From a checkpoint of a small image deblurring model.
Model: 6.54M parameters, 32-pixel images, arch unet, norm batchnorm, activation silu, widths [64, 128, 192, 256].
Training: adamw at rate 0.003, 8400 steps, batches of 384.
Data: trained on simulated stained blood smears, 48750 training examples, 66.2 epochs.
Rows from block 3, named by matrix and row number. Rows with one number belong to one channel. Each number is 128 + 24 x the weight over its row's rms, rounded and kept within 0 to 255. All counts start at 0. Numbers have three digits each. After the name is the row's rms in percent of the matrix's.
# convs0: first 3x3 conv (model.mid.0.convs.0.weight, 256x256x3x3), inputs 42-48, a 3x3 kernel for each
# convs1: second 3x3 conv (model.mid.0.convs.1.weight, 256x256x3x3, transposed), outputs 42-48, a 3x3 kernel for each
convs0.95 115:115133125111099112135096122144146098131170121131165122124101107136114109120126124130108113149141136121139116156108097153104121117124118135109104133110081111129087155103093148100121113139120
convs0.96 101:127123114132143130114111120124142106119115101123133141142113116118142149101111127138123114116136117134147121122152143110128134153141132105102127106113128117118121111108126110097117098097121
convs0.97 171:126140123130148132123128142128137129129139124134138144119116104108118096106097068136121108119103082117097049132101114094106092070077079132111095107091078100080077118113106120113097121119086
convs0.98 091:123145099128109087108102113121158157148140126171155173147137122132134115095142124112099108102119109118133143098160159116155160080121115118117151096145152127135119142114143144106141132130137
convs0.99 116:120141149123131125120095149131129116163099080179098092145131137138130140140148091105136132105129134118112106125128127120151112144123086124135140149102102136135092099121105101131111101114134
convs0.100 095:122145115133128102163115091119113108102126110074109119140133129142111083087090129116136094134110138122147112132115128134123117118127151119073104074090126100085128111133131107148099137105107
convs0.101 115:125160143139165150174185125150134120133143135182135095132146135142158169210159169143131146118127109125142131166153165192145185176176146144151132153157148188151145118113112106116146130107117
convs0.102 090:142143114128205165163166133107111155146155169158138137126148137140113111173135117116159138108148138145132146164136190163156166186176163155127143158152103146138124114123110134158142096106115
convs0.103 086:122144138124127119119134071129125115104148132125165128114163124132160168134166169150127141134144144154141123105124171109157158137118140111158169146152162121153138129113137119134138106112129
convs0.104 086:098119126130128100118150121131157119141153147134128122135127133136113098137113111098109135142107134131125143084086078080076122104078114101110092118092105118141114127121132124119151157115118
convs0.105 107:102103096109121124099108102123098106132098099124125100128132106101125101135131109141117106128116131145135100132124053131088061136099077129102006104085019109119102109142109128125109137093090
convs0.106 114:104095083106120115092089107147113134126112141149113118110115137105109155065095129125141106121126124126105130107121155088084145094124148102137151111112145120134105117123106107092104133122103
convs0.107 091:151164124140151115164132129140160109153137131181158102151161150184150155188144164135117128127127118131111133152173164152187190165209141130147160160130162157126131127144116132143147145138122
convs0.108 097:125125103103107118099117105112137135117137155121138118153094115123141080119133131145128100134121095132116132125105060133079093152138093108082056125095105114149140105102112154122122103146105
convs0.109 096:146135107142117126120161143118102133153126135146134140159117139146125117163127122127149145132118152150112121162161133199173157177149129160126128153153144136149142113121113145142146106103135
convs0.110 179:141144150132141143138147151152137125142159158146167159124112115115120116121105110107117107103123117122106099128098100100100079108088059129108100129115095123107081108111120095098089102088105
convs0.111 134:114118133134123134112106091124131149145143143166139172129097134101119092132119112135131119115127092112110120091102115109104104144133128137117125130115099144138100141126103117114113145134115
convs0.112 084:152122141142135144117164127105110135122135127094128123119111106141146151129113146161118117118152130111121147131105099125128108113112127095092089137130140119153145127127090108155139123148110
convs0.113 116:101111114084079079081068096138115113141119142152113156147123155100090127131120134117127096130142111131134137104105110081083073090104090123088133091066093115096113123138102129138132151157141
convs0.114 088:109103148113132120119122117130089103158122114138142129109133136082122153099132141095102137120136136111141140073121113063107146108121120089122107115144140084109144125144115116151139102123143
convs0.115 101:140106140106146119130149108125131115126128150131144127138113108155112107135113132147149121113112106141147123115131157147156154176169138160143136161119120144110130104147119102149133113138147
convs0.116 077:125105113119111150121152125157123117103106137141132117124148119117156099139153131110139138144130115123124110158155110154163130091127097123131121143125125151106116090116131130139118116115107
convs0.117 088:094128137120084107106112106128133126138146125129161135159139129135141115123116122109106139128134098112130101130132103106144107117135118150103083119086136093108109103100105134124144133139115
convs0.118 096:106129106128121082108126137128108137122122144115140105098099117123118124158160161119139160123119146122136133099133079092131085125165158112080100116121117122124193123137135122149120114126145
convs0.119 092:116114121156107107145139124090118119137114145174145169135119107117135150159159118123118100103123125146119116124100106133122149140197140126115133122146151147140123118129137145149139110128134
convs0.120 088:127096098113108131129116103130143108094138146074110122102124108136113128134108140148102096145119118152156121145101109088101094091114120107117075115082088125131125127135116101117093120129099
convs0.121 093:125111103130125098095111103136151185141122180149130181117131128104096130125095107124117082132101143116136146094114173061072155089136148132109134114122126110076117103088120102090139120112124
convs0.122 088:140115092129131120108120110137125121116131128138145127108137133097080108152121126140128099126130112114131098039108112068082085120105127117141097122093078146136094096146137118163160139106114
convs0.123 074:133158105149132135109158112121114137146098122155126155086134107116102134153096154129087090083091122108137095129140113162107142160145098115098098114101137152113114119097134120089125129131125
convs0.124 103:149147150133139155100091131132108145155162138135141168143142144135144162092147154102130127112139125108114135104121185130166159094104130145177183136141146112133148134127108137134117128114118
convs0.125 077:119114129107108129119105108137136129105131133093111116143117141115117115113143126149160110106154158134098127196156115130144112146107131116135127110135066155138144111155154156141110134116101
convs0.126 068:137121144120143139090140101104087128145111147086086091131123114116095147130128133117119108154145147161152117125130125148107131145119136139148122108113142081113120108118147102112120135120090
convs0.127 076:097099110122122107135101126093112123119106154069101082119106107120118100132101112125125139091125128112134129136105105127150134153155146117142152143135131131124142112151134101152121118145140
convs0.128 079:169119114137142161115156145146106146137133099106106109133147151145112126137123118102154148131128148123111134104155109138123133156155114114157171120123169149139159149139103099144144130124100
convs0.129 093:118132122111134135099118132123121101107122112139105132145097107124117121137111119111141119125116129135138150148146112107142119156132125115093108109121125108110114127139112144151099105140132
convs0.130 079:110120132101094129101093121129125107135158157173166139121140119129097123151144142106118112147119102145130100115113119171133115169162117115128135129129103164143135094145135141147131104135099
convs0.131 079:156155110123117153153151150164136128134144155151126133165111124119157111119147104120136155117135149137121121151133145173167149116139100158151131096127107101137113147156139102115133138157151
convs0.132 108:128145159149102098117122114114125136139137153129125118127103099119112132149139098112122111146134119108125119151157134159133124140152113134125127130125138107119109137135118133108094125135108
convs0.133 125:118140118112130145111093111131146146116096122058056080124143172129127137105116145135140131140136107136128123132148156113120152093068107126161164143142181132149144113115146141107136122149137
convs0.134 103:099133090098105108102084085121145143098123104119140107107113125106102105110099119108105131138113124119122108115099107079108082122117114118111103081117103113131139119111128112144113100136129
convs0.135 092:178176162141139130142162123109111109134106100093099116119101141140141149113162135134135106149125139125115106075087069138118130129103116121100110164135128139140119139115134110126140109150151
convs0.136 110:125104128130118136152120117137100030135134058127118095121134128123124107127151122102097127111102123099134133137115115145155104143152112129133103145102113122136137127110099130142115130124128
convs0.137 110:122088124126086082103126132140179182089149157142145174119108139098115150118109139133111097122110128097100110099120145094092168140133163102127166115140124124126108111143110102105121108103125
convs0.138 102:103136126133108132114114102111094108123114123132136135118122154130139111140151144136155142135157149152145133118107119144151138150177148132138150128159129133148128133115156135122176118118151
convs0.139 083:108141108148122150145128139095096088151149127096125096089120070095149125111131144117118139094121124076119139112148137097116140082149127104130106107111130110103146098107092104093096072132105
convs0.140 101:112131103117139134128157152144099137115125118132123098122124114092126098126109136146116113121135120117117127138121131134124115138161134125123124131115116130123106136115133134087135116089097
convs0.141 090:131134116097123102125119131120115114114122118127127105110128157106097107115154150144139133122139126170173150156103135128100087130146140128149162118125121119168138116133116102136135101136139
convs0.142 104:120131139125161150158144161114139146124139157133103137107129047139125084117132103136134095147116083128128089098122105102095116106132108122072050108109042133105084146114084122108117109114089
convs0.143 095:119155151142121129117105134104053122129105150126108101141128113120151150163164135165147169117150155133120112141122146163146136159132158164120178142140151156121121134132150131129159102139140
convs0.144 079:133102137113139115095124130099116124121132100159155110125095115103110088128130139125125091138148119115128143142130087095121113126104106104086120130120056096100087111135120116125108146130144
convs0.145 073:145129157098149112159138140092150148079120108133129124092110092150096087123108089128142125139106149104106135134132136112123115127097095101123138137141107139088090109125088156158141103091124
convs0.146 070:126159117115139148143135103134164141096103111145121103135112120146135157133120107125142101136121121106130132122152120120117150125102117088094093113156140141163136091138134134143127137118098
convs0.147 089:136138128134189156136142155121122127127156130131130143130141107161163145151137152133154162154115148134113114158166151173162190178148144114110151111146126121151154112113154144157117091101096
convs0.148 102:155169166153135150114118121122103098125134143103121130128131154106126182144118119137122115150111098135139099149117138142109155138128129160183164146152157121139138152133140132128111116120157
convs0.149 087:119166110163137157136164152095138127101158160124159119115155135131156145111162167114149144111148129119135158094116149108137186086157172121117165101152125145152164095133127105122124090118112
convs0.150 078:123147130109127121129169174126151104162153131138125130162104095159157133156141125135134134151115104119124107160176168175140182122116126121141127157158157124098167130160122129147144082095123
convs0.151 090:109131101134118092150119140152109116126127099134132126130123133145099128123128120116127137105112142139147106167156132120134133111133121140131099148104134124109126114121139115149150140149142
convs0.152 180:153190209171171187144161189144133116155138118159150124149157154174167152158153149105128141114110120106126114153156157144151155174170160154145150158144157143168154113120139097107126091111124
convs0.153 091:122119111102080093130118072110145146132158122118123136143115128106122117114112146111127116108141110108114138129139141111100092145124109140097084099097108113121124111142124139129116104105117
convs0.154 079:122140100154154178118132133119141128140121161126118148105146141129108136112118096109109121103147107137107121098142142142129154136111122095135138106103096131110083109117155106109125158147107
convs0.155 084:137116112096100081083076125136153155123148162140109108123133139108097107089110106115107143082099129113142153109100095103133119110116107123084127125117137090115098159138121147134124117146111
convs0.156 085:128120115088098098127120117149143140127094137105137136140093106103117092130088111105125124122111098098122120127125137084053088116071085123104108126079042138117094138104129119131131104104136
convs0.157 074:129103141090135121075114122136133158122132143143148162125139130123129141140158135118156130108127120109153132119099135109123164156164148099100154142136104160113156097114107106104126147135155
convs0.158 079:132147155141148138123124112082100106127136176114147140146101128141148148149163154115136105120145130098124131091153160147129179130168123154118127158154140146124114153114139138118116137135148
convs0.159 141:099111102092096098077089096096128160118103152130139164118115155102101150118116132088106102068113118113107109143134163084103152133124158134117128118118144107109128101120139116123134139124120
convs0.160 093:141157130134134145106125098121150156130127116111144122141105141138093132111105133138105115126085134143096101157102107108131130099121132116110112104102060139103097109130101125132115120114108
convs0.161 091:141124145158149155131096116140119097095116138111101099117122126124115122118124115126139134125133103131116144123118101125113104139076086129124117101121118113116119130123138136114119130107144
convs0.162 107:152121130129154146119114138146144148147152155140167159128136135125146108154143147139120138123118110124113112157176138190174135156117105145140102139124131110104109141129128132103111094124106
convs0.163 088:133123098120097097112099112140116097112112111100128153108097113108069088124095104127128097120132125140159121082086094095029054119076041142134127093058090102077123143143132148115135105129100
convs0.164 096:100096122092115126127133105152149148115142153147120167094104135130106124089088128138128099129116089138127134101132148041081163134155168094126159089126153125105103093123101138143109120126139
convs0.165 084:117119117154114118102098134112118143165149154159138157119140114127150138082119103141125144136114116162161124134156151130105140108108095136124129102128140131104093125120124137107128139168134
convs0.166 079:151106142138124127133079079111141120129145124095127123139086137116107073112092104117110159130138163106112139106069123126067078158162123131119092087100077108131095110153135103135144140163138
convs0.167 085:134143091136152110136136090148102136131119138153110095091118161078141137115142136105127105150125147140129109102126148107127153112123109132131125083100149102112158107103082120129086093136095
convs0.168 071:165124160147132140129143136123115103130132151110126135133146149096139101098112141092119154126150114133109103132109113157135134167131140089135121115127092101146148140098115122148154104150141
convs0.169 097:119164163145149134127133166136110129132133137140120137119144132153160129177128133108124156143141140142108151159206141193206161171153158121164151124163171137142156137135119123143151111138118
convs0.170 088:126119115145151130098111150110122117135125121114114123143137130096095118098096117135146160150144177127140125098101171103099115106093123128140110118117136105103130138119139096109140106105139
convs0.171 089:087102148114127137146127111130133141115110196139199206120103119120137106123149132124085115117135136118116111132099120107077146137151136123143121131128142108124115081132146123109139095127110
convs0.172 088:144116113102114109096119089122094149097134116143151149120112138138128149118095124150154156112114108154108108129115123103107088156080109155131112157142125144120090143147113135103089126117114
convs0.173 084:152165119118135118152141136125135153122138112132124104125156157116152129174133146141166144115115165121137151121130173120165151171145177118146163140132168170168145143131119148113152119132127
convs0.174 102:121143136126105138116134080146129145114148124152128147125070095118123092121122131130116084126118120110129132091043059109063088140103112108076055114078069121140119108105085137102125133105095
convs0.175 092:143104107185108122133148108154116133157185175140154134133112158161114115124119125152116151134128152109143153190167179255172124191147117140133140157127131135131142127130147127118099116146131
convs0.176 089:108149107119145125116102137138141117146114114075045070106160124134156160123095085098133118112110114132119113104156177140160160127087098123161137121160150136105134129113138100115136112156124
convs0.177 125:139127146121132139131115124129094109084112095105097102115114120128124105117132116115134128147119121146135110089073060113074097084058083130067097127075096121100106125129100125104116146126136
convs0.178 087:120143114099112145101135121142083076145145119118154139105117143148153158175188190119110119096109143107116148144090102159164168141149231100106149144154166143172198140136135132142120112158151
convs0.179 095:148134099110109131166121112144131124120139126114144128124112113112109094110119122130117143113107117130103166074085041064095092109134145114098066102121107138113139150143101121144160137140170
convs0.180 076:133131104116087126126098136120149115131154154114123170110108137105110101132113135104136123135116112155102146141141135146150145110134094127117122147124139101136112133131105100092129106123116
convs0.181 092:145175153117106160134107121135108143104139154150134132097120110141124110130122134128087101118125104108113125100123136117140119117116098133095139128133122103118116111094091134128115096103114
convs0.182 097:086127094104106131088108097117127124080105179158168160132120150068136142130132151124120134115109123093109105138140139075107172128145165107114137128108110110136132108129116118138139092113134
convs0.183 103:117129150129143123147151130119122105120137124135140113161125118147166150140134123141127115114133119120114143172145151183220197145187144156154155168156160148134154117105135113135115111138143
convs0.184 085:154128129138162133128148126138127138128108136117138105164146103146117131168168113152122131140160145126138127201179153176184156175166150110124100157141129145170148147112136135119119110156105
convs0.185 135:139121122130126144122113102125120115128130122143147184133137113136106103140120114134133127120117118108092121111127090115130126129128104130133101112117110122135130132118114099136124111090107
convs0.186 085:147124133121140123121096134097090106128133128141115139124110153149137106135128155150144109122122132122143148143112075126152117142163152123130110140156143169137117151149119148150106140117150
convs0.187 163:140137122121144129130139134137123130165130135152134117141147140162152162191154162123123132117125125112128130167182165191190183183181168166152148181167161183165178121147147119127118120130122
convs0.188 083:141141125113122132137091104113106146128110144147170152123123099118120146109115137135107103146124134124148095096114090119084106088094144149126124128101109105098110144146129136088129112087107
convs0.189 100:109112108122118108150124095102110139142118146170140109163121149161140128177176155153120147128138135119149146167133160212159135176192167165154146143131129165144140143139124140123140139111142
convs0.190 137:087092109089117093089085101132130149094130163125126180118121126113131124131112129122105091103106086110106111147132145058125132117139140138126126128113112110121131148142138116130115125131125
convs0.191 101:076092079099082112106087113134137165136178177171159186126111116126130119106126121099108120141108128119097120105134120138129144115131147139141153134130140141155140136124123127112109106111098
convs0.192 095:145128113108127113130139157156145117129128119087111097145128113142107119134116135096099139128114119119147136147123147122117135106117106133149140108140111099115117139140154135117139112132145
convs1.95 113:102141150070082135104102090129120108115122118137112108116122139103135164107142142105120068145088082120102109162139101151124092121155106128073121164122127121109107108110094105132119140136116
convs1.96 097:138117127149159157105144125104095135107096108115093123120111097107119120132131109115128154162139137163161145101086085117072084152078050133135108154162126152151119129139143137139130155160113
convs1.97 096:116147141122135145119144144159149095123136097124125131154126120143134144120128110144131093109119124105142136132115118088124114122115104131156135140120126131153155138133129136134142155143149
convs1.98 083:097099086120115126122093140164151106138136125156140136101108111104104105137125149142119112138144134136117156168161121163122146106106162089109111141156107120120108125160116110136119132123157
convs1.99 115:113160142130155147128128063148092122132139098142112096161115132142120127140145123134136130146146113142151115146137156121124130136119145135088091148130105132129133140123078126120049116084110
convs1.100 107:098093080110097081064118092125144120132110156133145156124106117125136112150124117123125194120128195140155140120106133108113177104119147079133138102139126150139107093129116119120116131118111
convs1.101 102:139147150126135142135125145113078126137109147129116104109154251137149156153155120124135146149109099131117078131099114139146094141105124130171167126164153145157164146169205132154204126128164
convs1.102 081:087107136144144122108100137101098129125091122154134090154139140115134158127125118112086153106115091126100089119145102091149112144131161127158173133174141128168151122163127146120150159143180
convs1.103 095:124127142141134145131131139108088149166103131141145133083080095133107120183146110158112138194132122122106134142168122119148131106131133153134119152127091163142140104130084128154103160141128
convs1.104 078:123149120127165147114101090107129122127144153107113092124126145117118118112107122108097113145107092126130142098124102132126134133090141113112116116112136154167125161119121134167177123173113
convs1.105 094:151121142115087107126095139120122095148157115127138112112106133113126113125119125129105122135109128119114113123132148149141150152110133118131117160132118136130148180126117154164127144142114
convs1.106 128:094141114128137134138136113176148148144139148153116140117125127115118113123124130132126142140145148155156141118121139138149162162133153096104118085081122122120122114082122105089140129105112
convs1.107 079:110115157108154124146110133110118107142152112146150106159170165107162124139104101149109144140147124089114075104136111138127129120102129155147168125155159146149176135168140161146196172169164
convs1.108 097:177156147169173138178125132137127117113129097139111125142170148115142130114128117146138153127123126128132114102101117106138140076111100166123148155146133159160137133163155142181163125146157
convs1.109 092:119139150144151116106165150120118117106146103127106101082146132112147120106104119133120132114141142136094107097110100137148118150121129079125145107157159084158164074110161081149194095135156
convs1.110 123:140108108127118106142121143159143096158138137138155130149109109123129135150107130137137106104121133131097129108114111128107112110111144136119136155121125122155150142123140142136150115147123
convs1.111 098:105163130167175129119113119138124163141119109119134105126122120105081113132136149133141122173160132150120161144141164143163142159154139103117089079038101067121100116131088087107110078079106
convs1.112 095:168162154150142149163135134101136151101134107116118139117127100133098133155130136162155148161177168153138146123140136162146154163129096141142125093135159117140117171182148112178156134116161
convs1.113 141:149140145132100119124116117123119118153110110137110111148155136154134125115118141122113107110115111138106119100102141084131141104127125152140129156141137179143136141152138187181169185191144
convs1.114 092:112138139077100107070122134108118120103122089138123102154149145134151135157142133144115128155120140171127106097092056113054089100118119135123126165148147160139180141150134163142122172171164
convs1.115 100:152175137149160154143126131099081065103114116132114123129121126108132100154154108097135096127111098101141076091129082121148158122163164100076082116109111111090122122091128095119100120067099
convs1.116 074:139113123132114125100168150103119179110135162103118129118156087156100094152160118140171174157174147130140144166130103172109119109118092132169104103131131103154102136096143103090112124061096
convs1.117 100:132116077117137131132118113099099175126129150112122184127100124109134124107133114115147147117149134113133151110095157112129146116137173094120117108111155127158159110090103128191131151161138
convs1.118 106:147152151104120117093122103117096138132122107113132133160145129120162131135125157125117110108108115133105086119099127132111124095116126130156131138145140157162162153137118168181134154135165
convs1.119 078:151138101116123126089089128194155130150157090152136113168106140114126145132093103145122101130132142091123104125134127169165161157124168129098089127101146108115121147085100106071103117132137
convs1.120 097:137130156120127142153137108123144126120146109120100131147142127134151149121129142154128169142181171130154125118102090089097104055071118131151147167161107166116096172174116177160120184159104
convs1.121 103:154135136139134133119095102115127129134152101171141143114106116116061117137091092124096136131108106137113120132157157166149120132130167115086113095090090104078093059106107076125081104108122
convs1.122 113:109134114149114143134108108140131166115113134114115107126159160124161151147168123147119120142151090171163113093098130148092106125125125139149124155147118146160153128151137155211139171164136
convs1.123 082:050086090141121132083143132146154105121155145142125146147100144136133144154102167181167160164135165126124152136130110100116126119148167097104153103158138109132152136145162162167192127108162
convs1.124 091:112139117108139129121149125128140145112145094123143103135115126156158139118139127149120127143114120106090106144137141143118178122127162140109118123095119135121130135108104141099112081120137
convs1.125 085:147135123117118146136157118112136104136096111130084092125121148106136121119166152136133119146120107128123102121110148161127146148112130120153141109124145138095142149113144132127127108120101
convs1.126 070:098120129117135100107134092181116105179147130146130163156145138105126108138125153125122103105155124159095138103140122168134110148142114109111132116135123122155119129173124100162115101129145
convs1.127 085:159141125139163115139122154103099105137094087085114122142126109102154144118118123132113140130125140108130166049099115073083101107106106119174131114121171133144115161136132133171176167167168
convs1.128 079:110126130110118155084109150131133145112146147148159136105127122128145151140161131154122170148168161171152169120143155123115097167112125129154170111149177094134147128159168124162161115146133
convs1.129 135:202128123178143126174142114090116120098135090096143109141135158123126137126136140125154120119134134107137157116088108114114105092117101133143150163129154183143147179172191187193166168155134
convs1.130 078:109146137110125141110113128155149078164124143174138148116097155112102144112096108147103098107127133140107104162122147116148136156158113134141115112125118167178142124114160169156156119140160
convs1.131 084:144159159168122127136181107120105113131098145119129153089095127125129160167127174105131116099124113130112112129108098107087121113094087101123135111126140136119127131176169144156155124176141
convs1.132 122:057107083065083080057039098099108115104105115130144143160143116121102119126103104077125163102156156108143147072079125093138129130136184116113106109131125117150158151145135149152148103103120
convs1.133 114:109114115120158147115153146146138163127131137091105137098098139111124123124127115132134131118125154130144139118123115150145134134139151111143106104089104083110121119086126082120124065081076
convs1.134 096:099139132131116143118143096117090054117132100126148104112155117119138134125108122135109127154129123130126124119089119110091099117101136130161143143158120146118119116140117125162160118166165
convs1.135 094:126159177150162175154128158131136125144118140145118153105122109141151141143147131118110144124106137155128153150123144145122129125131107161149109143123109163162108148170121198156114116150119
convs1.136 117:095106121116112142143129142138139140127131121127146143166151087169138078158123133147148111156148114149138135132154135130151160114141101126124135141132117123104085134117103141079080171056084
convs1.137 108:080117117108108102108128115154151171151153148120118145101127115110111093138127143107159121117135156143132166182152127154182160174141132080083107055098108071093129086082110073104122095094136
convs1.138 103:128135150143124164137113152149110136155108139126145146079133137069086115083103124166118156143135144166179150152173150139163145165191160089108098126096099145140136086095114081079088083087086
convs1.139 080:111136136128117107123157168114096150136142148154100123139148090117170150115118153126174145130124136149140109133119104161102113126118111153182174130133113161137124156165103162130137112137130
convs1.140 101:094119130099087134088097110130131162140140157105126138120115124158122133173152125123121112138157136142132123115124126142152115150137115135105125142132139143099132147136106179158121137122091
convs1.141 085:120140162156118154123118142188098142191133140150131150122106130141136118136097097156153144109149129137122104170160131124131114135153105128104144150140142141122135124084122123131098128143118
convs1.142 098:092078071120086078094121097084147116109144106121113122127157130122167173157143151133155108136148138142157159090127094075112144097135141139124120163133121138157137180190133127215143160163158
convs1.143 101:172136168152156116153167139105122164132113145134120147150153130124102151090121141118150117106089094121094103149144112114136119204167129127115143135143134080129132178144175158155141093126169
convs1.144 086:158162149129155155130124159110111126127128106086141094114124157128138122143148118123159124131104125106105107093086110112114111124093103140123144169147170129123140139115166131164185154113136
convs1.145 079:106117105147142093116093046130116140095122073106118148157154141101160115116139104123153110143128116118155130103071092129088109101115135126150162166132180152165157137163157163175183162134176
convs1.146 076:168163141122174133156158149120143092137131125148101128107120123144108158107107131123130113146149118152160184107106121091130143100126099168134132145159127176165169144180208126143187138147138
convs1.147 086:133109145121115136083139113134110113112103140111109142147120126154144169156133132138109150119132118100099081080094104107092133120148138134174137174137127145134160107158182171140159206162160
convs1.148 105:090113123082122112124124127117135101133116133142107146118122096079097098096119094119149132112144154161139126121108095118124111128136079146143143144166164128136168102138142118167179117147157
convs1.149 096:099118120145097110140117086112119157107097118105106131169128109137170129151134100110143101145127141109125114116085095092109086122105130149136110122126148137157156149125103126148109160168118
convs1.150 077:108137095129155128136121128104134101146095110105140115141109153135158110166163157097116138099119102142093098084106126147133107102152141157115127162116160128134112150109149154147210145196179
convs1.151 101:077127098071096126060114099127144112130130105109103104133140117145105121155107095112087127109116116101115095159159145167138143134128123133131136114130120090119106105136135106089085099080071
convs1.152 128:135139116138151144145121138118122104132123109129130101167157161160156158126130129129124123113129116128112114114099113085102117121097117141153184164173165154172143141146139181173150198184158
convs1.153 096:110121121125148153127151123143120126084086118107108127098125161143141136133153142127102110153141114179165125129137131107079083121081108114128127147164123159144102097134104131135132114122090
convs1.154 078:096128126132100118126123088119148154107140139099147130142108139144114120146122124118104123135131133119072118079108104119144097106141077152135104148105096127154114166138112166180151168131119
convs1.155 098:094095124135132114142094102134116101129119139105140139130139136138143144139146139125145120104120116114134118089101100136128081080108118149144141120145156162165176130166149179169127145188150
convs1.156 087:130127110135144151154140131154148131144150105132117111131117120146141150153140106152118112095120109102116129106108113118109116128120136161170123157133154119138116120144178153164142121129126
convs1.157 095:108123126120095142110112107208122141175153146146139125090100095145093139118142151113095141130114112096121125139177180134158117151127140107131128138139139148138123129129162145112130139159172
convs1.158 075:123166091159129108135101115116102130128120144156127144139125148108114101099099083140092147110104146102090141155105112107134186149161123122115132164132137114148106109134082160153130153119085
convs1.159 173:122111108130128103127093093143149188123142166152131131101089073103076097127104114133134131134123143147126141167175151183157135132138144032068094069047098081077108095087116103090029108099093
convs1.160 101:072083067076130102113103118119087102092108113109090100182174152140160145146118116147111118155124139143164154063074065085109116098118108095114104155132138149127121149121141149124157139138100
convs1.161 112:083092123030105106098079099148105109150106124143124080138129138116136130122139103143135128135107105123097062139125134164189150171143128126107111091090114092103119102110125114131124114137118
convs1.162 102:153145151119167159149137125135118133100091143123095105140128133168129158141179163131133121101133114114096095098103093106100112115129099171161151157151157216191177143138165203214126177219145
convs1.163 076:140138154128136127095101145159139101145116128133121144159127141140134152105147129107096090135113104102138142107147094142133145139130123169155154135143145169165167161156157181127136142167161
convs1.164 102:101131127126142118098115137133122148118132133157139113129116102096098093117138124117154146156128147143116122129155162156243150140152144122125126070085108056082114126080083089096119086121094
convs1.165 078:071113101128138116107118106103111151098154110123144125149152143116118125151105110106128136130149105136133102136121121115106098116113112139132110150154135120152160120135146141155168162120170
convs1.166 091:136145113118113139115148107143110121131110137093140157106136119120126121144179104138116149160157138172156104108147157105107142121100123120120157154162122172158107138117106144142145172124141
convs1.167 092:086136137108106132098130133133078101146123126151151134167136132132150160144106140119159159151143124165140162144137109165118103121120105162115116139134119141134115118159132116148120100129129
convs1.168 071:134179105141102156142108141109167124151102145151156162122099121119093138155158111144145170115109172136155174128112125091100125120149110161132176115163120121148148167174124106125164111100119
convs1.169 087:119162105143135123131134095127131146106098144148147144123155129134118132108167138130121127138133076115099088140110103108104108137105092122131187135129198131148196114165159173186155179156169
convs1.170 091:146141119116098143099107076134110128126103122130124131164108107138128115106153151116063120113120134161153134145104062101132020133120114139153133160142154143150186133130094138149111164139177
convs1.171 083:118085082121114092110071088157130120169124129143136124131111088111109133116106136135116100106097139159115117186153144151165164148149134115093124129084097096087119127086085078075127066076095
convs1.172 112:139151116134122146151136158139129109132120115109101114117119154132159162118151134136155138110125135125142149124100089106133107097120096162132122182147183180166156150189196166162146161154161
convs1.173 076:155198150178196170175129107108120122113131133137135144106130153141124097134135155107147133104077072088115092163154090133144094110127172129133134120118157155124148170154207181148177151176200
convs1.174 082:162148156172159123142120101130139066163154086100166170129144112116125131143120100115101101109137144128110115138113155112143102097121142129154136155128169159161157148131152125151139110134148
convs1.175 099:120149118140174153138117124124122137124119134152113126111174166114138172132155145108135112113129099159090112139139102099129118118133141106153170116148189139168138152172136122172197126151157
convs1.176 074:101101124144135123100113088142135126146124153147122142122148130154120085162149129137152128158130107181156146146127130147110122150122161111154126127113130140135143084115131071132116051105086
convs1.177 120:102098097079052112102091121144107076137140123136111129115122131120080101111109116137114141114131134155117137129158121138134140151140139083128119116111118149125123095109098122114142124134141
convs1.178 097:148158159134115150112135118099106147156105101131149121134148109108129135115129144118136101078067079113110110158145121159114109160121151148128147118162138134120145113104118135121124104132160
convs1.179 089:114147156153147110144100148113118195119140156105140130157165129157160153149140143132164179160107119106136118132101104115085123123094119157149116133143153135144155127150131149160137142135155
convs1.180 082:129119113114114145085100103145119082107099137123125143134085109136134103096115130095132142104152134155133126168135147120150147166134136086102114133127115143116136145102118128175154151135137
convs1.181 110:077129103069110127014107111099098064126120077129117109154149126144151114101107112108143105155145144157208185086104081091105121128109121109110113145144134142140154167140129136172170136182151
convs1.182 090:132128078143107140124132147149150189140117150160146129120121105142100115149110113129150148157138160139144159142162214178168157125158130128117101141090090107121141081079085084120035125116113
convs1.183 080:158166114180182142176143161093139120119115136095150144098156109115114142155151131143112114142078100121105063150096087103151096135125093128147160131174157113142171128156134128154165122160159
convs1.184 105:147122146117143135130124099134118095153147123147148105114135141150123139115144150116106101120109067126113106115118112118111144130148144140163154147146193148134160137174146163143165170184155
convs1.185 105:138122122157123115098119119119135177118111126110124099126136138145150125118113122141146142142142137126130099155130140161158156151183171068080097087083110134103130110065086084061081088117132
convs1.186 079:146116101130102112135113121158166139109127156137119123101105107106126139084130094158156161133141135156116170150121123135118140127170127101141122110130105093084131088094147022078137059057090
convs1.187 127:136132120149140144133125143097123135126122138103134113146149172142158159132137159108143142124126107132126106095120120140130130125148111149176153119156183154128209137178195171194210164145205
convs1.188 080:171117111147140125120133134140127167134126133140151121119096086133128147132154122115122110148127106109124091136147118171127152153115123080101064107124144098103114161137106130098158143131142
convs1.189 083:161136152116141154154153152094118134127092149127122110134126139092157155135132122113099113105115068140108079153137104141120141158108099155108156131140185104144181147117143143137141135126184
convs1.190 137:124119131112111139096119125132145136131134137131144124097098099110083109124152135128150110138120134126144112151147129155134136139147134067100091058092103117096116094101105059046094089086092
convs1.191 109:093133132076099121094117137163114145145169175174132149099089121117102136105114139142148125115135131142129105193148182180175117190135138070094097098112110121104138106109155126142151127126145
convs1.192 102:154134131150151125120127117128124161108102118096109145085104121105112117130150134138138115124121113128122107110148126142151123143151144115117153134054106139111103130112100090089124120079094